From a checkpoint of a small masked image model.
Model: 48-pixel images, activation silu, widths [96, 160, 288, 512].
Rows from block 3 of a small masked image model, named by matrix and row number. Rows with one number belong to one channel. Each number is 128 + 32 x the weight over its row's rms, rounded and kept within 0 to 255. All counts start at 0. Numbers have three digits each. After the name is the row's rms in percent of the matrix's.
Before each channel's rows are labels from the 100 images, of 14848, where the channel reaches its highest value: "responds to" is what is common among them. Only what is clearly more common there than usual is listed. The data: small charts drawn from random numbers. In brackets: how many of the 100, against the usual share in percent.
# convs0: first 3x3 conv (model.blocks.3.convs.0.weight, 160x160x3x3, each kernel summed), inputs 80-159
# convs1: second 3x3 conv (model.blocks.3.convs.1.weight, 160x160x3x3, transposed, each kernel summed), outputs 80-159

responds to: dark theme (91 vs 30.1)
convs0.39 080:155117105161106135069094119111128156087128136154148115106144070127079091145156141113064124186201083079159090124117113183104108118095106116167118139119121123090099143162179166160125132101107165047169211091115159116116142117146083164079148141
convs1.39 080:124158130141150126147142147156086150123104168106153183199143087151203123138120110176086123124148200154100145089138156121104118103119128149120184138128186141121104129109118161134082121109146154133102097107124110155165155121131173089143115115

responds to: horizontal bar chart (97 vs 6.9); items: eight (42 vs 12.9)
convs0.76 088:096100097132108184118125137144135091103175174165107221150105088193144149142112106111061147174113143098165083163187106118106121168152104157090122085125141144125125162106084150133175088129143160118118159133132122122124128089131130119138167118
convs1.76 100:160134136129111139167163128125162161141131148119123092161142116145128160125134163147127156127161124154120137164109162164130122150115118079109141142160096139112118079185140178132050142111127166167118200136125130161160125150133097142097139117

responds to: scatter plot (99 vs 7.1)
convs0.117 123:064113109113134136102076121131125119111124149135060132149113156127113057065173160165145083126143141168144135116226144143155135152136111130166138119112137105118131116145112128087066130099164159130171102156137089141150110142148104118087069098
convs1.117 114:119103088129123128129120125090098092122085097119093102107107117117102111174112100120114128125107114106126097133081114127123117078141084122149093160120141063133119059086098086137091062135102099105116098072096099107104107094089121150089118143

responds to: grid lines (71 vs 39); lollipop chart (26 vs 7.1)
convs0.37 130:186091135093138151133039158137142102085125135076109106117119138061142161117141128122184178166138183144137146121130118120123119110154086138140070096023078161166113084145154113154105168132120104056163186151154154103109172182118138127162194142
convs1.37 107:142122173099125083149160089180109145122148113110137111074113116079113075095086158152121092099061102110133108116133140130113125106116124121110157194178135099118109144118098045107146121132101121183111111104084084143125066168060111116107110109

responds to: horizontal bar chart (53 vs 6.9)
convs0.113 105:083210092146142152174183163136081155132128135156141138147131101133119136137161156099158162143163150148119142127081117189075175132101116117156127082098120210169129108145069137151113148104097126102095121127159125191121138149123127079123161209
convs1.113 118:139118148134109126148111116085139072117121144052126118101120126106097113121086144134052088103119125107141103129122167090096083109097121131067147170166103012125142114108188050148098077109142123121108125105077094118112103102132113182154093110

responds to: grid lines (85 vs 39); legend (82 vs 29.9); peak in the middle (31 vs 13.2)
convs0.146 127:099110093123126168177099132207078122155136151106189122158165145140110156137127142152185161176130142130138124093041074131080154206126131134144142142135125097174121137160172102141150166147150118130074129119239086131122180132143113109172120127
convs1.146 122:102194109124103066078134139113112127096113144137047117169077151098084116132171142104041101058140087153115064132147128130155142063142094124125138078121101146120107063072079102102107088100116165108086129101048165126112092095135153103122121066

responds to: legend (86 vs 29.9)
convs0.73 109:096143096167121155149098145091069159157131116115176164096117114168125143148127134151136156110131138145134128169130125116064134170140000154112122102083100160120121137100107107158111129150123116085120123139129151118166120090122147109148067079
convs1.73 099:115058113151123166105099120128112121130079122135083068145101154090143136134123131102144092124111123135180076091094148110104137098121039136166105160133153112135114120115121132088064105096084126156131112114070125121106067143090150137100128176

responds to: horizontal bar chart (40 vs 6.9)
convs0.151 104:136095095080117167118110118154145100155143106208069156149133183074120140074166179108151126152050167145110106173107090073108147147139150143132135110142083147093093105133120124076147115116107142123125191147109125090132111127076103109128115087
convs1.151 110:072212165114086149142136164117131138122155126158118116137138117105114111105077115124153139107101185137128171128112187059132095076124084100100123138148197239178176117128120108172110152114147138175099077142090179093128139195164081139087100133

responds to: radar chart (64 vs 7.3); items: eight (53 vs 12.9); heat grid (36 vs 7.1); items: seven (30 vs 12.9)
convs0.32 134:103131106134142136145157072184114115104098138092184143154133116166122139085101120087106164083087186170114146140134116113131134088105197125090153131161172063153110104056141082144114130125104088105141121120099122152162081142177137095185064092
convs1.32 116:163094173090104184120081243066139106104156149151094109108096172084097147129125143100114112119123079117143081104112112102116124121137139108134120110090096084108131121093116093119119113140117121129081125108110070098109111141113146111140170130

responds to: dark theme (100 vs 30.1); lollipop chart (30 vs 7.1); flat (30 vs 12.9)
convs0.11 100:111109151125088030128099136089104088183140139164126152114115111110156125104168151120183069154139128154102086108109138149118098142074088110216148158131145133090156007110106111115115133086164097129172137167062164148122164114151118133090153134
convs1.11 097:114123115154134099114119109144100151160158171140115123113129149141128108155124115164255137075121093080112167126101129097147155120203112127162098130100116143149172156111083139081167130086117149162105130106212094122144177113074111138102148130

responds to: horizontal bar chart (94 vs 6.9); dark theme (83 vs 30.1); items: eight (32 vs 12.9)
convs0.126 097:115120110109133192086150091118172086092090114129110121154123141161170173092195137128133137069126145135127157110175100109154126121143152188202168126149087088114087111087148138062068180106160122166175116126109180106117149137112148079109108084
convs1.126 088:127087125098072122130137148080092178152114151188132102067137082129075088145066097099151116192189096145124108144082143114090092114106087077075072119132147113115123130176100152167189076147105131110102136151067155109112058123120072159118125166

responds to: grid lines (65 vs 39); stacked bars (29 vs 7.1)
convs0.132 089:158104084143105082198125183088119164073105132106205113087133138108156083129119082114187187088133190090129159121105121146122146130152189127139141078107115199084155094136135177141149109120117123201080092115164129135197101138097139129135077105
convs1.132 084:064142110111094032116138113120120153148121084136172172092147142123157151108099163169121124132073081142114109127152185145113148112072175105095081176181136181123151135168123133161154133123118120107121114129152176129130088107135151111122088114

responds to: radar chart (98 vs 7.3); one colour (98 vs 53.7); items: eight (50 vs 12.9)
convs0.13 106:134102121149125103167159095089167165146134143119190136046110143160102085147139108115122103133132069100083101127167095079146167150111157126142117113111133129104146140149111124127160178111182124144117062152118079061138145158182124098224100112
convs1.13 097:136125145098102111145137149106118129090149119119060100178119147150091103074145104155118157098130155147133094129116169114122087102112165133081177148134127097122145123092170091049108133169088101133126113181081111120108081117126140150141135079

responds to: grid lines (89 vs 39); dip in the middle (30 vs 12.9)
convs0.56 106:170131179124135117165178089101194114142125150156093077147160136120054144115161104163135123130184155110082115078101126168119131117167044124088147136118112146128122146157134116121067090078116110183142184179133122217139103171093188143178151212
convs1.56 126:102109080110108146062053163093072103096129155110144111115084148086120091141067133088099105108090085134144104169128127069118096162113110115103145100056114093093127078099093099111120130145074135084091069114117122072108125080131096105089123103

responds to: legend (81 vs 29.9)
convs0.135 093:138148145055132141093111135127125132099139098090114113127115073112134096129121104126104146107164121058152107159149134027118100120096116120169101106127158073134141137125151099123115152130112166096161151106147220106069167074105144153081140106
convs1.135 096:167137105200162089125136128126141100110164130168133079141140141120138124182083150106121112130227161130096089127148104115109081155062115099139145110134111095063136137157112182085129106122099113094133140118152159184146111111155203102150058059

responds to: one colour (99 vs 53.7); radar chart (95 vs 7.3); grid lines (74 vs 39)
convs0.25 105:144129116163131096129158059104155139143102144089140096123146083165101110138172172109083088130121147104073140151134115178157143136164067114126102117095141107133114141140104093094119116103100152126140156136054137140178109165143120171166135041
convs1.25 096:127132191131152058119162114120140115070103102140096180119097125129144153152156120103052093105097119132119101119131175118140087071141169149119164188175141097073118090106157096134154115124183132142147123107059125153141093145129172117204149084

responds to: scatter plot (79 vs 7.1); peak in the middle (36 vs 13.2)
convs0.4 099:145135132148058109109127125121138113137130126114080089163077142104106114153124101159094073109153140118115119114191062131099174143172034092114066098066099091086149098155140124119111154110137132117090117143088099148164143091148125192090078078
convs1.4 087:119101139177131136145095154142085118172098122096126091116107166107112098103103100093130133158108091091102080107120084092136144107121104154193155096110126061119131119045165069106183101147067133087089121074160160144108166097100158072145131153

responds to: one colour (84 vs 53.7); radar chart (83 vs 7.3); items: eight (40 vs 12.9)
convs0.93 102:126094117129149050073183154103130088141119091084185109107087130122142101139128129087070195116156170121114119160099146118125096092142133140146085148141147126094167151144157121145142166120117169164099101145095121108132108187129116152135134111
convs1.93 090:151147134096083075108118174107183153073140093157075164171139120152096140140125131147099178026125140085104076117117122119197132051110167176085146105136119121137127115090142116107077124126125115117138161128095157100126018135136116126193146108

responds to: radar chart (25 vs 7.3)
convs0.100 107:223122170051137114135115116130215119133112159116148165124104127118168121111165107118128100151111065126115172133177104144197121092138123120159133136084112059146094089146139160127103132170093121087142134083023143048070124076128163107131153063
convs1.100 085:053082115082114055141058139101062127094117114080153126125119161123073067118124148125062078092125100112127124174138150112091172131135138112114175167137124093139112141115089099158122111076115140175131048154100122076062123134123075201144131110

responds to: scatter plot (100 vs 7.1); falling (38 vs 12.6)
convs0.21 111:135204114108118051117128141112156143112088153108131140151074103131176148133129105144108109095130098156101190093219160123206135135146187127090120087125136091126164146123157110091121125103161163165126093135130184120125110129138117152114069057
convs1.21 101:145108100130124085092123150113129098151152143091123116079113146076085093136164125079117100116157105126120126114117098136138150108115156097141161134090111082118129160080135062143101136129120140072138104138149074113091092126064147122088189154

responds to: horizontal bar chart (29 vs 6.9)
convs0.12 100:140113133107124170108141132161125101114100100050097132140114099117105128151134155113089142097204130137141111128153095112104146095111111117154129120150141142124142117131123141103131138118121135123169164099099200096118168117106119123080100012
convs1.12 097:148107109129151124139118180104135133146124153148127115111115099102121101121095098133138137153181152111162147098127143236107161164135108134112103111090122189142172151158107188179136120096152095130093094129186185108151115141184108166118131203

responds to: radar chart (39 vs 7.3); bar chart (27 vs 6.9)
convs0.28 122:133066109105118123159115148141088179090136141184161108058120163149136125119098161166092211165086143132153090120072087118126071154143113117086092098118144127158109158160164149178164160109121199107103082142214093115166130113142126113191119134
convs1.28 100:154137168105129095126151141082171092109138089111097131157150062116082142143161127114152110098165163111111129182129138147141132085122134093101114146134087109077178101103136106133090080113126116161101147076051097154118102142056113171009116160

responds to: legend (86 vs 29.9)
convs0.110 108:138149087181097136151141149074151160101141142073141143098109135110182103170116158171095109088114156127135192154125099148157121106164152178092113052141145137060130106144128193149108135165176150085085117129204151153177116120126089119137142078
convs1.110 103:132120032176122120190072128091134112141171145195154148103135148158157123158106104173120131147112119137128130135118133194108144111095255163105144158100109159123115100115121124129134162132219114126179086096158109116177128137179130140129131119

responds to: scatter plot (99 vs 7.1); dip in the middle (38 vs 12.9); peak in the middle (37 vs 13.2)
convs0.80 108:184088139049185092126138166157143144177097167105088108153141104130175143108120118140088135095127145136090154109199144172172131145099173085113076148138132084083100043062147139107138152134113143101116112116085149106109101131155129142104112110
convs1.80 092:063113108144101118107072169117100092134143122108124137075086134099084102113113165124101069086129100142094095149154074121167147138144175145129181114077150086127141149124151134156187124126079116120102064151101116127108112119125101122071146130

responds to: horizontal bar chart (29 vs 6.9)
convs0.46 092:100079127128196130139130090135147145110134073123097136150134113098137085101150133093112174132134120105166139157175157113125113105103125118210123129113158121105150148156153106134126188181127117113102187143199189062093122093059106198089126056
convs1.46 100:147119136124111157106117131101117168146153150139168128153169119125149131174099117121155120086245076103128168100096091104169054130136159084122074129130114103115151098137126255172152114116126105138142104145116189176137135147156127150143114150

responds to: legend (64 vs 29.9)
convs0.125 098:185096110096117159094146115113170110107133207159104171101161141077245126174166141151088178188142137103117125144100146106143077131177144147155056102067162088228126109199139127117097175145159102089145155125147121168078135153077111074099156111
convs1.125 087:091081148101144070128124096055069125142087120066178121100134111136050108163097170164109076093174132171144153118143134137145130097117129166119130128125115112134117152119137137142108123124117142201131054106155107135134085153132082119075137063

responds to: grid lines (76 vs 39); lollipop chart (37 vs 7.1); bar chart (26 vs 6.9)
convs0.20 097:155126169080165157168144106154107160129149101111085082127146146050103073122166135185104124166123132177115179184115082170105083103151158153128102106153139104179166111112109114115090174055188098150139078145168148172144161135160128138140134107
convs1.20 075:154096127099127128099134123132134126104107159114144184108106198121109131135085103150139122153078113172128099121107131146135143153122142132127169105135115103169087124104070100132124145104124080089109116083138138034122179112109157131178223105

responds to: one colour (92 vs 53.7); grid lines (84 vs 39); radar chart (78 vs 7.3)
convs0.50 093:100116086123076119114098123079148168114126152106123094150092111159164126143156156156113113123129151121144135148140153140069107109137097138086093158031117103167136098124130128150035172143172134094086082112095101127137125128077136145159061123
convs1.50 077:156046117122124117091162089144142132138161105174160126126124099126100089142060114155105159113070113147129186125079133127079102113155105124117104164104121107110140118152045144084051107094116100123119077086099092046134103107156111134149213125

responds to: legend (99 vs 29.9)
convs0.15 091:132141175116197127205093122147080103142158161101124114110125085171175075115134123159121138172110108120094164181110145156133104167194124131149119134130107103157148126172106145133069142141110088140167145150062152122088116087134170133115156115
convs1.15 094:133152164088075135040165057082154127130103099148155139087083123117105110125132108174090104113091131137139178100123190099134109126075096159079141155096064162115131111185070161102069112126109057103105167141109158091073167119125143158112220132

responds to: dark theme (100 vs 30.1)
convs0.141 085:076105136125085058173148058122108089125174059143144121122076119075088080083130159128130134171177122121147129093124075086101125168138070172154139086108119110111141133159122107107139125147156173121124148129142133180146127086157102125057157112
convs1.141 080:163100146114152154103124136111179052131051106118116088111156133155156154127144111137119132072096156136100133129084126097135119098120176117115156155185105127161046125075140083037098115130142081079098172069110082136128104132082122108141087131

responds to: legend (72 vs 29.9); scatter plot (42 vs 7.1)
convs0.45 113:101155144131151115109101136157124149086151100075147134089100121109198106107156149143047078162161164117107113143185146123188165144147144131099123096115160146150133057084086119163133141123130113094141180089126136149129123139148088093000121047
convs1.45 102:116137084115116106140089128096061075113130089133109086095082137126097133125125132114150044110118154115115125144149104105136123115135145110130136087119103131132118116087096092096122117139149126075111072094133113102086084104089129128031088132